Rows from block 3 of the text decoder, named by matrix and row number. Rows with one number belong to one attention dimension. Each number is 128 + 24 x the weight over its row's rms, rounded and kept within 0 to 255. All counts start at 0. After the name is the row's rms in percent of the matrix's.
# q: attention query, key and value (stacked) (decoder.blocks.3.attn.qkv.weight, 576x192, the q third), inputs 0-191
# k: attention query, key and value (stacked) (decoder.blocks.3.attn.qkv.weight, 576x192, the k third), inputs 0-191
q.88 115 [104 104 180  85 200 144 107 129  99 105 100 150 134 163 117  83  72 132 129 119 138 137 135 120 116 118 170 127 118 127  72 108  84 103 124  82 112 178 126 120 158 136  99 112 118 172 135 155 142 137  82 129 178 162 103  75 150 132 136 126 146 123 127 115 145 128 130 140 119 125 120 142 129 156 112 111  79 169 123  92 141 135 136 123  99 133 119  99 104 107  83 118 164 140 153  93 121 110 130 159 108 145 125 122 119 100 117 106 119 117 124 153 106 126 129  83 108 134 129 139 148 134  95 113 121 124 128 124  85 145 156 115 100 139 157 154 124 105 154 145 122 117 128 139 140  66 172 101 123 111  94 154 139 101 106 128 126 122  93 111 124 143 113  76 127 119 115 143  99  99 125 105 130 113 126 134 165  92  93 116 122 113 114 129 119 107 169 168 139 121 114  88]
k.88 112 [114 120  85 125  95 105 107  92 139 113 137 219 144 127 108 122 134  99 115 147 156 131 135 113 147 150 115 102 127 141 184 145 208 114 128 135  90 123 128 137 104 187 144 125 138 121 106 100 120 123 113 161 144 148 163 166 104 102 115 128  99 118 135 160  86 121 114 122 117 106 141 147 134 110 146 141  68  85 113 115  98 131 163 124 131 153  94 136 122 121 140 157 110 100 127 148 109 153 164 124  87 109 152 116 133 154 135 117 104 134 145 102 133 104  88 154 146 133 109 119  83 120 125 102 119 148 140 138 125 159 114 146 116 114 128 112 132 121 153 104 151 118 145 137 129 149  42 149 106 139 122  92 123 132 106 127 142 130 136 150 122 164  80 193  77 122 168 167 154 157 131 116 129 134 125 129 115 120 117 119 108 140 156 118 146 123 111 139 103 150 127 138]
q.89 108 [136 131  94 153  27 115 149 126 143 149 146 121 120  71 143 178 160 115 127 135 115 130 103 142 150 142 105 119 148 128 209 133 189 130 109 160 143  63 132 125 122  97 143 129 134  98 130  95 115 115 169 121 100  95 148 151 116 131 115 136 111 120 124 135  99  98 127 120 147 126 131 132 112  85 136 150 178  60 133 176  73 121 107 117 129 117 141 105 133 135 158 126  79 115 120 152 119 137 125 118 135 124 123 130 134 154 131 148 147 120 121 123 142  79 129 189  97 119 104  82  89 127 158 120 138 126 136 127 147 169  90 130 127 116 105 119 112 131 124 106 140 130 116 120 115 185  89 138 139 123 144 100 121 126 139 142 113 129 150 136 132 125 137 154 132 144 131  82 139 148 137 139 117 126 123 159 100 162 158 145 132 142 146 122 126 171 127 104 116 136 132 136]
k.89 126 [142 137 182 150 183 133 158 136 144 152 108  39 156 120 162 116 122 140 142 111 125 130 126 133 109 108 148 154 126 104  75 121  81 132 124 132 182 117 112 109 164  73 133 152 147 136 157 137 149 124 136  90 117 123 124 104 128 136 148 104 148 150 121  94 177 140 144 143 139 123 111 115 130 133 119 137 169 173 117 141 163 130  92 128 124  76 140 128 141 136 123 124 116 114 152 111 172 110  86 126 159 153 138 103 108 125 118 115 126 115 110 138 110 171 160 106 122 124 135 166 179 150 110 136 146 105 105 148 150  91 126 118 120 126 131 122  94 143 125 159 112 132 109 122 124 116 190  89 107 110 128 156 124 149 139 116 132 105 120 108 121 110 159  65 190 138  68  88 108 131 133 138 119 119 158 116  96 144 137 131 130 123  99 153 123 115 151 149 146 106 136 124]
q.90 069 [128 133 149 133 194 153 133 131 118 125  85 154 133 128 126 101 129 140 185 119 136 128 148 143 122 137 140 157 125 148 115 112 130 123 143 144 118 105 122 123 145 132 142 132 105 101 153 187 147 119 112 126 123 127 134  80 154 143 142 111 113  72 121 125  89  70 130 120 134 120 126 133 137 203 129 150 131 207 125 130 167 117 100 118 139 119 128 170 137 149  90 128 109 122 134 129 148  19 125 121 132 116 124 107 131  93 117 163 138 132 115 160 174 119 134  99 120 150 151 127 135 177 138 142 121 142 114 127 124  69 172  80 126 165 156 113 138 120 151 157 125 118 127 152 144  75 185 112 132 103 117 113 138 149 116 162 130 166 125 124 123 164 118  85 133 122 115 151 123 127 142 122 104 133 127 149 145 127  92 114 126 122  93 128 142 125 113 131 126 130 143 122]
k.90 065 [131 139 164 128 125 136  81 156 121 133 152 168 112 135 106 118 124 153 109 143 139 146 143 171 151 154  72 128 122 146  94 120 120 116 131 131 108 178 130 159 125 129 145 118  95 116 145 158 112 129  89 184 133 171 126 122  86 121 157 165 149 142 128 136 120 128 126 100  98  96 100 107 129 143 158  78 111  88 110 113 143 111 168 150 110 172 166 128 120 125 123 121 128 107 178  98 122 141 155  97 121 150 117 150 117  97  70 147 124 132 129 138 115 128 107 121 115 104 170 132 183 130 128 119 140 111 161 118 111  93 100  99 150 142 190 122 145 115 118 121 129 153  93 132 138 109 121 109  90 161 149 120 133 119  98 134  96  91  96 132 102  69  96 134 101 100 117 109 168 119 115 151 143  93  90 113 151  94 138 128 124 108 164 135 137 173 141 155 110 110 131 148]
q.91 162 [103 111 124 121  90 151 109 111 120 123 108 122  90 116 122 119 133 109 149 130 125 124 137 106 164 119 148 111 164 157 168  92 169 137 112 134 135  91 168  89 119  72 115 111  97 109 143 131 100 113 121  89 112 124 130 143 127 149  87 108 131 124 117  93 127 105 163 148 137 116  89 103 122 128 115 119 161  65 169 121  93 144 113  91 105 129 176  92 129 130 125  92 120 129 118 144 124 131 129 161 148 127  88 159 162 139 133 146 159  96 138 144 109  85 163 154 100 119 127  96 122 134 149  77 120 108 128  92  92 154 105 106 112 106 129 123 120 100 133  79 132 119 127 128  98 155 110 146 171 143 124 132 110 115 121 138  95 145 118  95 165 122 132 120 165 127  87  84 127 111 142 129 101 120 108 143 101 125 156 178 165 109 158  89  97 181 155 118 121 165 101 124]
k.91 119 [130 129 134 145 149 130 143 130 149 136 131 108 199 128 173 109 118 146 124 115 136 133 125 115 120 130 126 122 123 112  76 149  89 121 151 134 194 132 101 134 172 102 127 148 165 125 129 158 150 118 135 128 135 124 128 131 140 130 146 116 147 165 127  91 120 139 123 121 130 108 125 145 137 123 140 166 134 231 102 155 135 130 116 144 131 106  85 136 141 126 111 144 125 133 133 123 180 117 123 120 140 123 169  62  89 133 110  80 120 107 102 111 113 147 122 115 141 128 136 149 131 188 105 125 150 120 117 173 149 101 120 126 119 117 130 127  53 145 145 158 126  99  99 129 125 114 144 113 115  50 107 122 132 140 138 147 144  99 117 140 112 140 126  91 213 126 116 103 135 142 142 133 138 119 181 132 111 174 136 129 137 128 110 153 117 120 145 154 133 101 136 119]
q.92 149 [145 137 154 123 181 112 144 145 129 129 142 147 164 146 137 126 105 150 110 126 137 142 122 149  98 130 132 139  95 103  78 155  82 105 147 115 120 173  92 160 152 181 126 140 155 166 117 135 167 149 124 163 169 147 112  85 139 114 166 151 130 135 145 156 132 146  96 114 120 140 161 155 137 135 139 136  85 194  90 131 163 119 146 163 133 129  85 138 120 113 118 158 147 132 149 107 137 111 127 111 104 132 162  97  96 114 124 104 105 155 121 132 144 163  97  96 127 137 123 160 135 133 105 173 137 141 135 159 147 114 158 134 138 162 134 148 127 145 139 178 122 129 126 135 165  83 157  98  90 105 122 132 150 134 128 125 151 117 122 154  94 139 125 105  96 137 161 174 117 139 116 122 155 134 150 117 168 122  96  82  93 145  94 162 153  81 130 154 140  93 147 111]
k.92 115 [124 126 118 115 108 117 114 113 115 120 127 160  71 124  86 142 139  99 130 145 127 126 135 136 133 128 129 130 130 142 191 113 188 129 104 123  60 119 149 123  87 164 137 113 100 128 126  89 108 133 120 130 128 136 141 131 106 115 110 137 105  85 131 170 128 116 130 132 121 141 134 120 124 128 120  99 108  18 143 101 115 127 147 106 126 148 161 117 117 127 149 124 120 113 126 137  74 146 137 133 107 132 100 189 169 133 143 171 125 149 159 138 142 112 124 145 122 128 111 113 121  71 144 123 110 137 136  92 111 162 129 134 129 131 129 124 197 113 121 100 136 152 159 128 129 142  93 142 127 204 146 125 121 120 113 106 121 152 138 123 138 123 120 173  37 136 140 155 124 127 116 121 117 140  84 123 136  84 119 122 113 130 147 107 145 130 111 109 120 164 123 141]
q.93 077 [148 148 170 119 145 130 130 143 146  99 163 213 130 177 149 144 141 149 124 142 138 123 168 102 123  94 120 126 105 135 108 124 129 142 186 130 113 112 131 131 134 152 112 109 175 152 119 148 175 107 105 131 125 120  68 120 131 113 137 147 144 180 156 121 127 150 123 110 113 135 122 104 169 149 126 109 102 137 132 115 180 105 136 158 117 149 125 155 123 126  85 132 159 129 130 159 130 132 124 122 157 149 124 112 124  71 101 181 157 177 159 109 184 144 133  74 134 109 156 148 143 155 123 140 120 131 175 125 133  66 149 111 145 127  98 167 145 129  93 164 130 118 136  85 113  73 147 131 121 118 129 107 137  96 117 141 147 132 139 121 130 124 176 137 143 135 126 154 139 123 156 140 149 142 131 113 153 103 157 128 137  92  98 128 105  90 133 114 135 129 125 145]
k.93 060 [149 148 133 119 121 141 104 141 101 119 164 166 102 127 117 147 139 123 131 112 129 134 115 136 161 172  95 130 120 150 107 118 110 118 132 144 104 132 125 183 121 129 111  78  70 109 102 137 109 129 118 149 144 156  97 112 135 125 134 165 167 103 138 135  76 136 110  97 105 153 118 139 125 154 141  87 110  76 114  94 104 145 143 129 131 208 158  95 137 110 131 117 141 171 147 118  83 165 161 130 140  81 133 152 112 110 139 184 163 146 130 158 154 104  93 116 101 122 166  89 140 110 167 137 136 115 130 122  97 108 131 116 164 123 145 163 120 147 141  99 115 143 180 138 105 124 149 151 154 133 124 122 103 102 118 135 139 148 122 175 132 119 108 137  90 107 132 133 173  79 123 134 144 123  84 171 174 110 136 123 142 106 133 118 120 163 118 114 118 149 139 138]
q.94 161 [109 121 122 121 150 169  98 116 121 114  98 105  88 166 112  87 139 125 157 126 142 107 154  89 143 118 131 119 156 161  93  94 122 171 117 129 131 148 168  93  98 100 125 119  89 113 136 148  93 127 104  93 101 143 135 161 119 147  96  95 139 129 120  89 192 131 171 155 127 116  87  84 131 151 114 103 141 114 168  97 139 140 125 105 127 143 167 147 148 137 128  95 162 138 109 132 138 139 134 169 156 131  91 168 166 138 137 121 129 107 150 123 102 136 166 117 149 124 162 130 168 124 136  92 115 105 120  90 106 108 119 123 130 114 132 114 145 111 119  81 122 130 143 128 109 141 116 164 166 179 127 190 103 144 129 124 116 141 121  86 170 112 127 141 157 104  89 116 134 103 137 133 107 126 106  98 112 105 147 168 170 105 154  92 108 142 119 120 132 165 106 147]
k.94 117 [114 120  79 117 101 137 123 139 128 110 153 166 177 144 147 126 117 154 104 116 127 131 125 113 139 145 108 103 125 128 106 166 102 123 168 123 151 156 118 155 145 140 108 122 141 118 103 176 132 122 140 164 148 118 112 142 164 138 128 144 130 155 132 109  84 125 101 103 122 120 146 154 135 121 146 157 118 239 121 162 108 132 139 158 141 157  66 138 130 119  93 142 154 176  95 138 143 118 159 123 119 108 149  84 101 128 118  83 129 107 105  96 131 102 104 128 147 135 142 103  94 176 122 129 137 143 142 151 127 124 129 133 132 126 122 145  76 133 141 137 133  79 103 137 132 113 107 153 160  29 100  99 146 108 143 176 136 123 119 157 120 148 116 132 178 112 163 132 148 131 141 127 151 127 152 148 158 165 133 130 148 132 125 134 108 142 133 127 123 111 125 113]
q.95 163 [112 124 111 127 132 165 100 113 127 116 102 100  87 159 112  96 148 122 155 126 136 102 149  92 141 122 121 118 158 160 111  97 132 179 116 135 130 134 168  95  93  98 132 119  91 102 134 140  89 121 113  93  86 131 142 173 115 145  94  95 132 127 117  92 180 131 169 150 128 115  89  83 130 145 116 104 148 106 169 100 132 137 121 103 130 143 168 156 151 142 134  96 149 132 103 138 135 147 133 160 159 126  92 170 167 142 137 128 131 109 147 115 106 134 165 126 161 126 164 124 160 120 139  94 115 110 118  91 114 108 113 129 133 105 127 108 148 114 110  82 124 130 142 126 104 152 107 173 165 179 131 174 101 145 133 122 118 140 130  90 169 108 128 158 156 102  92 113 138 106 137 135 105 127 105 103 103 113 151 169 171 105 157  92 108 144 108 107 131 166 108 157]
k.95 116 [118 122  90 119 109 143 127 147 125 114 150 153 175 144 150 126 116 162 107 113 124 129 122 116 139 143 110 106 126 128  95 159  84 127 167 124 158 156 118 154 148 129 105 123 141 120 105 182 136 124 139 160 145 116 104 137 168 144 132 144 134 160 130 102  91 130 105 105 126 123 141 148 132 125 142 154 129 247 124 162 115 131 134 162 139 155  72 138 130 120  90 135 159 181  97 134 149 114 155 124 127 109 145  84  98 122 118  83 136 106 100 102 130 110 111 123 143 134 148 107 101 179 123 133 135 138 140 151 127 117 132 129 135 130 121 147  74 134 136 140 129  82 100 136 132 110 121 149 163  30 102 107 146 109 146 175 132 123 119 153 123 143 122 122 188 109 156 125 143 125 141 129 151 125 154 148 160 167 135 134 150 129 123 134 105 144 135 125 127 103 125 110]
q.96 117 [108 109 152 126 152 162 107 105 131 115 122 133 115 149 114 111 108 108 175 133 116 128 116  88 132 123 122 112 134 140  75  80 106 133 127  96 135 165 152 102 134 103 114 101  91 159 131 122  74 110 124  92 126 111 113 118 141 147  99 130 112 124 111  95 180 126 160 125 143 141  87 102 139 152  78 122  98  94 164  95 141 123 108  84 112 128 176 126 101 132  96 113 183  96 132 129 107 124 111 128 147 111  96 158 148 128 130 111 166 129  93 135 100 110 158 126 127 117 154 125 153 125 143  99 126 126 141  89  75 134 131 120 108  88 110 115 126  96 120 103 114 110 125 108 114 124 149 138 151 134  83 184 109 104 119 114 101 150 114 106 165 107 149 112 171 124  81  94 116  67 154  87 133 119 123 122 134 113 122 142 168 130 146 101  79 147 142 124 150 157  99 112]
k.96 107 [180 133 156 177  91 119 100 125 112 166 128 157 195  32 122 112 135 128 141 114 117 135 125 119 157 132 109 185 138 138 164 101 144 137 146 133 135 132  44 139 172 134 149 139 126 136 120 115 131 119 102 111 115 150 117  96  99 120 174 136 145 123  96 140 121 149 117 112 116 114 105 188 118 121 121 134  82  78 155 131 144 121 104 131 131 117 159 118 135  99 124 133 115  81 168 117 133 162 119 119 108 125 184 123 119 111 138 140 127 101 121 161  97 150 121 111  92 119 113 155 102 126 143 139 118 109 120 134 107 141 185 116 146 137 130  78  82 121 107 131 130 156 105 121 128 116 138 136  79 119 103 172 136 155 114 110 131 124 130 134 111 133 114 134 122 119 128 131 159 124 157 102 144 113 149 165 104 126 140 139 103 111 143 145 118 130 116 121 148  79 147 109]
q.97 117 [111 126 151 155 184 159 126 104 134 141 126 154 112 178 106 137 147 114 164 126 129 127 149 102 148 124 154 117 145 148 149 105 187 143 157 134 125  71 159 106 138 134 106 127 138 140 144 178 113 106 136 109 124 130 143 153 154 155 112 137 148 134 133 104 118 109 155 151 154 147  95  73 151 195 121 110 136 142 157 127 175 131 147 113 124 144 171 153 101 126 134 111 159 109 123 152 108 107 143  98 152 132  96 146 165 128 142 193 146 158 107 151 164 145 153 130 122 133 162 130 112 154 145 119 133 146 160 103 128  56 102 113  96  88 122 120 124  87 137  88 138 147 139 141 138 150 104 142 169 133 110 101 115 126 146 153 134 142 109 126 157 124 146  93 175 132 107 135 126 108 152 120 127 121 131  82 133 141 156 153 159 146 175 107  92 125 142 146 106 160 108 126]
k.97 132 [208 145 129 147  89 114 121 115  91 135 132 172 129  14 152 104 168 128 150 121 139 137 136 108 136 126 142 166  96 140 153  89 108 128 145 130 119 113  87 138 142 132 124 138 146 122 124 117 132 120 117 109 129 120 103 105 121 118 158 120 127 116 130 104 134 143 156 119 134 122  81 170 129 137 118 121 112  89 148 129 127 128 130 130 152 153 148  98 168  68 101 130 143 132 118 129 145 170 114 122 125 123 132 150 127  87 108 150 186 119 139 139 126 122 141  67  89 123 103 145 127 104 178 139 151 108 104 100  92 111 207  93 161 139 126 124 124 130 135 130 129 131 109 135  93 113 146 154 138 148 116 190 129 127 117 103 127 143  72 133 146 132 121 115 149 111 117 124 133  94 133 126 142 138 128 119 133 121 153 118 132  87 143 129 116 130 166  93 138 117 158 119]
q.98 141 [159 144 107 122 109  98 145 155 133 142 128 125 154  91 148 136 131 144  88 132 135 129 122 172 123 136 113 143 121 113 117 173 108 118 119 152 126 148  88 155 131 160 143 148 150 109 120 125 169 148 132 168 146 149 131 120 110 108 163 131 122 131 134 168 121 149  85 128 105 117 178 175 115  95 166 157 136 157  79 155 118 136 127 159 145 121  70 125 160 123 145 156  87 151 135 121 148 129 142 134 104 126 177  90  87 131 124  98  87 123 154 125 137 148  92 115 116 141  98 134 120 139 120 152 135 119 113 175 168 139 135 145 149 169 133 127 125 176 149 163 141 127 128 139 132 130 126 115  84 116 161 115 152 152 127 130 151 116 154 145  80 142 105 136  78 133 179 158 145 175 109 154 129 137 146 140 126 135 124 102  77 123  88 165 180 106 108 139 114  86 162 129]
k.98 121 [ 61 116 122  74 168 137 155 139 156 113 129  92  78 248 123 162 101 128 109 128 123 113 125 148 116 128 135  73 152 119  88 163 129 132 110 121 125 137 202 117 102 121 123 113 111 126 124 142 124 140 152 144 133 113 131 148 145 136  76 126 120 135 146 139 131 115 113 137 128 143 180  71 127 121 129 130 174 175 106 129 119 126 132 120 121 112  99 149 110 176 148 123 122 147 118 128 116  84 136 143 144 127  97 121 134 159 134 112  93 146 135 105 148 130 129 157 171 132 155 114 135 143  95 120 120 155 141 139 150 121  47 163  99 122 124 155 161 137 132 128 124 109 151 130 143 145 120 115 144 120 149  68 131 112 145 150 120 112 156 120 127 121 154 129 115 145 126 130 111 150 113 144 113 145 107 114 140 135 107 131 139 154 114 121 142 122 104 151 119 168 104 137]
q.99 127 [134 134 144 167 192 143 145 122 143 160 123 165 132 169 117 154 150 129 143 130 136 121 151 130 146 133 142 120 143 141 131 136 174 139 170 162 121  86 133 123 150 169 113 150 162 132 135 210 147 115 144 133 144 135 141 151 136 150 141 141 143 140 126 127 113 119 130 158 135 138 125  96 148 194 153 124 148 179 128 179 188 129 144 139 132 140 135 165 132 116 144 131 133 112 128 153 121  99 152  99 131 128 126 123 142 128 145 177 122 168 128 145 196 169 133 108 112 140 152 133 107 165 142 141 143 150 160 128 167  32 107 140  98 115 120 118 118 118 149 106 140 145 134 145 154 159 106 141 139 133 143  93 128 157 152 181 148 143 123 137 131 138 135  96 139 140 138 173 142 151 147 136 133 132 157  77 135 149 157 132 127 145 161 130 129 103 134 158  99 132 127 121]
k.99 144 [201 141 127 105  99 114 149 122  92 124 135 164  77  75 172 122 168 131 146 103 140 122 137 123 136 132 160 141 114 141 126 102  95 137 139 121 107 114 127 134 138 126 119 127 131 114 106 128 127 127 140 110 135 102  85 102 126 121 125 115 127 115 148  97 141 145 160 126 143 134 115 135 125 128 107 129 158 109 142 138 117 127 128 122 171 153 129  98 186  80 102 128 151 158 107 121 149 149 108 139 134 111 106 155 133  86  94 152 190 129 159 129 144 120 154  56 106 126 127 139 127 101 188 138 159 123  94  89  85  91 171 112 155 144 113 139 162 147 146 129 129 113 114 140  84 113 155 164 161 154 129 171 139 123 128 107 111 130  63 127 157 121 144 101 153 117 106 123 131  90 126 140 137 172 106  99 155 126 145 121 150  79 133 126 123 124 157  90 139 144 156 116]
q.100 143 [ 91 111 131 132 129 152 109  97 111 107 128 118  95 151 104 120 134 109 163 119 118 122 143  92 126 120 146 116 134 146 171  84 161 138 139 100 128  85 170  99 106  85 119 109 110 138 141 127  89 107 120  89  96 109 127 142 135 142  90 115 141 121 124  86 114 104 170 122 148 131  76  97 136 154  98  91 128  91 168 101 120 126 139 100 116 130 177 128  89 146 116  93 161 121 112 127 105 137 113 119 149 144  79 165 168 117 125 175 157 125 107 119 119 101 161 146 145 114 142 118 135 115 129 106 109 133 132  83  88 127 122 103 111  85 133 132 136  71 105 101 122 131 136 122 122 122 128 140 166 141 100 122 104  98 130 125 109 120 114 109 169 120 149 133 171 113  81  95 103  85 140 104 121 118  97 130 121 117 128 156 174 127 156  88  75 146 141 104 132 170  92 144]
k.100 127 [188 141 122 188  91 121  96 113  97 131 126 158 174  13 133  90 160 126 147 138 138 149 133 104 127 126 121 174  87 132 171  94 124 116 141 138 134 115  62 139 142 136 125 145 153 132 144 111 134 111 103 114 126 142 138 120 118 121 182 130 131 122 113 111 124 129 149 122 135 115  64 182 138 145 131 119  81  86 148 122 135 137 134 137 130 153 157 107 140  81 104 130 141 119 122 137 136 169 123 109 116 133 147 139 124  98 123 143 171 115 117 148 111 114 127 105  89 128  95 133 131 110 159 135 140  97 118 112 116 140 211  86 159 131 137 116  99 115 129 124 130 145 111 130 110 113 132 136 124 143 113 187 118 140 111 109 141 157  97 139 133 137  96 127 146 111 136 125 137 102 133 114 138 101 151 133 121 120 152 116 124 105 141 130 109 139 168 100 131  94 148 128]
q.101 076 [104  90 149  82 127 124 137 123 120 128 119  99 128  85  82 178 120 121  91 130 114 125 114 141 127 136 131 126 154 139 122 115 140 134 173  83 147 115 139 119 137 150 107 118 112 150  88 159  87 132 136 123 115 113 151 118 181 137 110 106  83  46 107 140 124 103 127 123 112 120 133 117 105 134  97 141  96 130 131 152 148 125 120  85  89 153 138 136 144 133 116 131 181  97 120 130  63 204 136 105 100 126 127 138 152  73 145 150 152 148 143 174 121 146 131 111 127 127 149  93 126 160 115 118 117 130 100 125  83  90 140 101 112 125 126  94 136  82 143 137 157  88 142 123 144  85 131 132 133  99  77 108 116 103 129 158 135 107 150 108 122 109  90 127 119 148 116 141 121 119 166  90 124 159 101 125 118 123 133 141 132  70 120 129 112 145 104 120 134 139 108 137]
k.101 060 [196 115 128 139 120 116 150 125  77 146 129 131 108  92 119 148 148 126 152 104 148 131 140 133 125 158 139 137 122 133 159 129 127 158 132  92 125 116 107 131 149 121 120 166 148 132  90 135 104 121 171 117 136 137  96  98 104 136 132  93 180  99 136 129 132 155 135 126 145 163 121 104 136 144  55 128 139  90 186 147 136 127 122 111 158 120 147 110 162  91 105  67 144 110 120 115 121 106 113 121 122  75 119 167 128 108 198 161 136 139 146 153 115 150 128  78 124 163  82 157 122 115 170 143 114 142 119  97 129 120 168 167 149 130 177 125 133 125  70 134 114 128 116 131 128 165 148 149 122 134 118 162 167 129 140 118 139 131 135 130 117 148 176 112 129 117 124 140 114 104 133 106 123 170 101 103 164 134 159 105 146 115 138 134 107  87 129 129 178 120 125 124]
q.102 129 [104 111 159 130 155 164 108 104 131 117 121 138 111 163 112 117 114 110 171 130 121 128 123  84 136 126 134 112 138 140  80  81 118 129 129 104 132 156 156 100 141 106 109 106  96 156 131 130  80 108 125  92 131 111 119 120 150 151  98 129 120 127 113  94 183 117 163 134 140 144  86  89 144 159  87 116 109  99 170  95 147 121 113  87 107 133 181 124 103 123 104 107 176  92 133 133 109 111 115 128 152 115  91 162 157 132 136 118 167 136  97 142 111 111 162 129 119 122 159 124 146 128 142  99 126 132 143  86  82 122 124 118 105  88 117 123 127  93 127  95 116 121 126 115 120 124 137 139 159 137  89 177 109 106 123 123 101 154 109 108 169 101 150 108 172 129  80  99 116  72 152  94 129 121 123 111 136 117 131 146 171 133 156  98  81 147 155 134 148 162  97 110]
k.102 114 [189 134 153 175  89 118 104 124 109 162 128 162 186  22 127 106 141 130 144 115 122 135 128 115 152 132 116 189 130 142 165  96 139 133 149 132 130 130  47 140 167 133 147 142 130 130 120 117 132 123 102 113 118 148 114  95 100 118 176 132 142 124 101 133 124 152 126 115 120 113  98 189 117 123 122 133  85  74 154 130 142 124 109 133 133 122 157 115 143  92 120 133 120  89 161 116 138 167 117 118 109 124 176 127 119 102 131 144 139 103 124 160  97 146 126 102  87 121 106 155 104 119 151 137 124 107 115 129 104 134 194 108 151 138 130  82  89 122 112 132 134 155 101 123 124 115 138 139  87 125 104 179 136 151 112 107 130 126 116 133 117 132 113 131 125 116 126 129 154 118 156 108 146 117 145 157 107 123 145 138 107 106 142 142 120 126 125 115 146  79 151 111]
q.103 068 [140 147  93 168  85 134 155 159 127 115 145 123 121 138 114  99 178 159 110 137 168 124 120 138  89 105 112 110  62 100 137 136 119 114 104 138 124 143 132 145 121 133 127 134 130 134 122 106 124 103 133 147 144 124  93 152 108 120 128 133 167 164 155 130 130 145 119  94 137 141 129 140 181  91 130  95 139 135 116 138 106 132 152 136 121 135  96 109  89 132 121 109 161 138 150 158 132  93 102  58 116 159 126 108 126 134  69  90 104 148  95  63 133 118 111 155 154 127 119 128 135 110 140 131 138  97 165 134 184 180  91 174 140 111 138 187 131 157 104 155  85 124 143 138 155 134 112 122 133 146 163 139 104 141 144 126 144 113 132 138 131 125 177 176 120 115 134 106  91 147  64 171 132 128 120 136 159 132 148 106 139 123 140 132 120 113 158 128  94 125 132 129]
k.103 060 [ 94 140 122 170 125 147 114 129 175 116 119 101 174 166 141  91 108 158 117 124  87 119 127 117 107  75 104 133 114 116 112 123 132  97 121 157 160 115 106 132  97 125 115 106 120 134 186 117 161 129  91 133 117 183 142 158 134 125 153 122  57 162 118 107 122 114 136 149  78 114 106 121 123 134 167 126 108 158  97 106 132 107  83 143  96 101 109 177 100 170 151 134 106 120 162 142 143 150 112 128 141 142 137  94 134 142 101  98 126 114  96 115 117 129 136 191 104 149 126 139 120 144  86 119  81  98 142 160 160 131 138 116 121 131 117 132  96 159 134 156 131 134 144 100 132 156 117  99 121 115 135 118  92 122 123 121 143 143 186 121 127 136  83 126 148 130 162 129 130 142 121 159 127  95 162 157  72 125 130 148 116 130 109 112 134 160 132 124 101  85 159 123]
q.104 127 [106 113 163 134 162 165 109 104 133 121 123 140 113 169 111 118 115 110 172 130 123 129 124  84 139 127 136 111 140 141  82  83 125 132 132 107 130 149 157 101 145 111 106 108  99 156 133 137  83 107 127  93 133 111 120 122 153 153 100 133 121 129 114  96 181 116 163 137 142 147  87  85 145 165  90 116 110 103 169  97 154 121 115  89 108 136 183 130 103 121 105 110 177  89 134 137 109 110 118 125 152 115  91 162 159 133 137 124 166 140  96 144 115 116 161 127 118 122 165 126 141 132 143  99 130 135 148  87  86 111 119 120 104  87 117 122 126  92 129  93 117 124 125 115 122 125 133 140 161 137  89 171 109 109 126 126 103 158 105 111 169 102 150 103 172 131  82 102 117  75 154  96 130 119 126 103 137 121 135 146 170 136 163  99  82 145 157 138 145 162  98 109]
k.104 116 [194 135 152 171  88 117 108 123 107 160 129 164 179  18 130 106 144 130 145 114 123 135 129 115 152 131 120 190 129 143 164  94 137 134 150 131 128 128  49 139 166 133 145 142 131 129 118 118 132 124 105 111 119 144 110  94 101 119 175 130 142 123 104 130 126 153 130 115 120 114  98 188 117 123 120 133  89  74 155 132 141 123 110 133 136 126 156 114 147  88 118 134 122  93 159 115 140 168 116 119 110 123 173 130 120 100 128 145 144 103 127 159 100 145 129  96  85 120 105 155 106 118 156 138 127 108 112 125 101 129 197 107 153 139 128  83  93 123 113 132 135 153 100 125 121 114 140 143  92 126 104 182 137 149 113 105 128 125 110 132 121 131 115 128 127 115 123 128 154 115 155 110 147 122 143 153 110 122 146 138 108 103 142 141 121 125 127 113 147  82 153 110]
q.105 067 [119 135 105 152  56 104 167 126  99 107 136 160 129  88  78 152 189 155  88 122 144 118 140 161  86  87 140 102  84 143 147 125 127 136 191  99 136 116 137 130 115 146 127 141 148 118 124 122 124  88 110 132  99 114 153 159 138 119 126 108 158 112 120 129 104 152 140  90 138 112 117 123 165 108 135 138 108 126 118 151 105 110 156 141 118 113 111 107 106 182 144 128 142 124 119 152 115 160 109  27  86 137 127 114 151  91 106 137 127 145 147 135 136 146 126 145 145 138 132 101 132 179 114 130 146 120 127 128 157 114 141 128 114 126 151 101  91 110 142 126 144  74 159 141 165 171 127 132 120  87 107 109  96 121 125 152 160  99 166 119 136 109 126 138 128 120 128 131 131 160 137 137 155 147 104 147 111 141 166 126 143  85 145 126 119 138  90 115  82 131 134 144]
k.105 062 [146 113  94 185 154 141 104 117 128 107 126  79 121 147 123 121 129 139 151 118 108 137 119 115  79  89 107  80  86 127 140 130 113 122 122 130 142 115 112 135 119 133 107 138 150 129 169 114 128 135 138 128 134 183 150 148  96 127 160 121 120 129 108 111 140 104 126 145  92 156  90  82 141 175 101 124 146 111 116 103 130 119  81 115 109  89 131 139  96 195 125  96 152 132 125 107 113 121  82 112 127 142 104 144 143 150 140 139 131 134 106 114 115 123 121 184 121 181 106 117 150 118 139 147  99 102 141 128 184 158 151 170 125 129 164 145 128 162 102 119 109 147 144 131 147 191 118 112 139 161 129 145 118 151 139 108 170 148 211 129 134 122 138 117 139 104 182 139  93 115 126 125 130  98 115  97 145 124 150 100 151 144  86  99 106 137 143 122 135 111  97 124]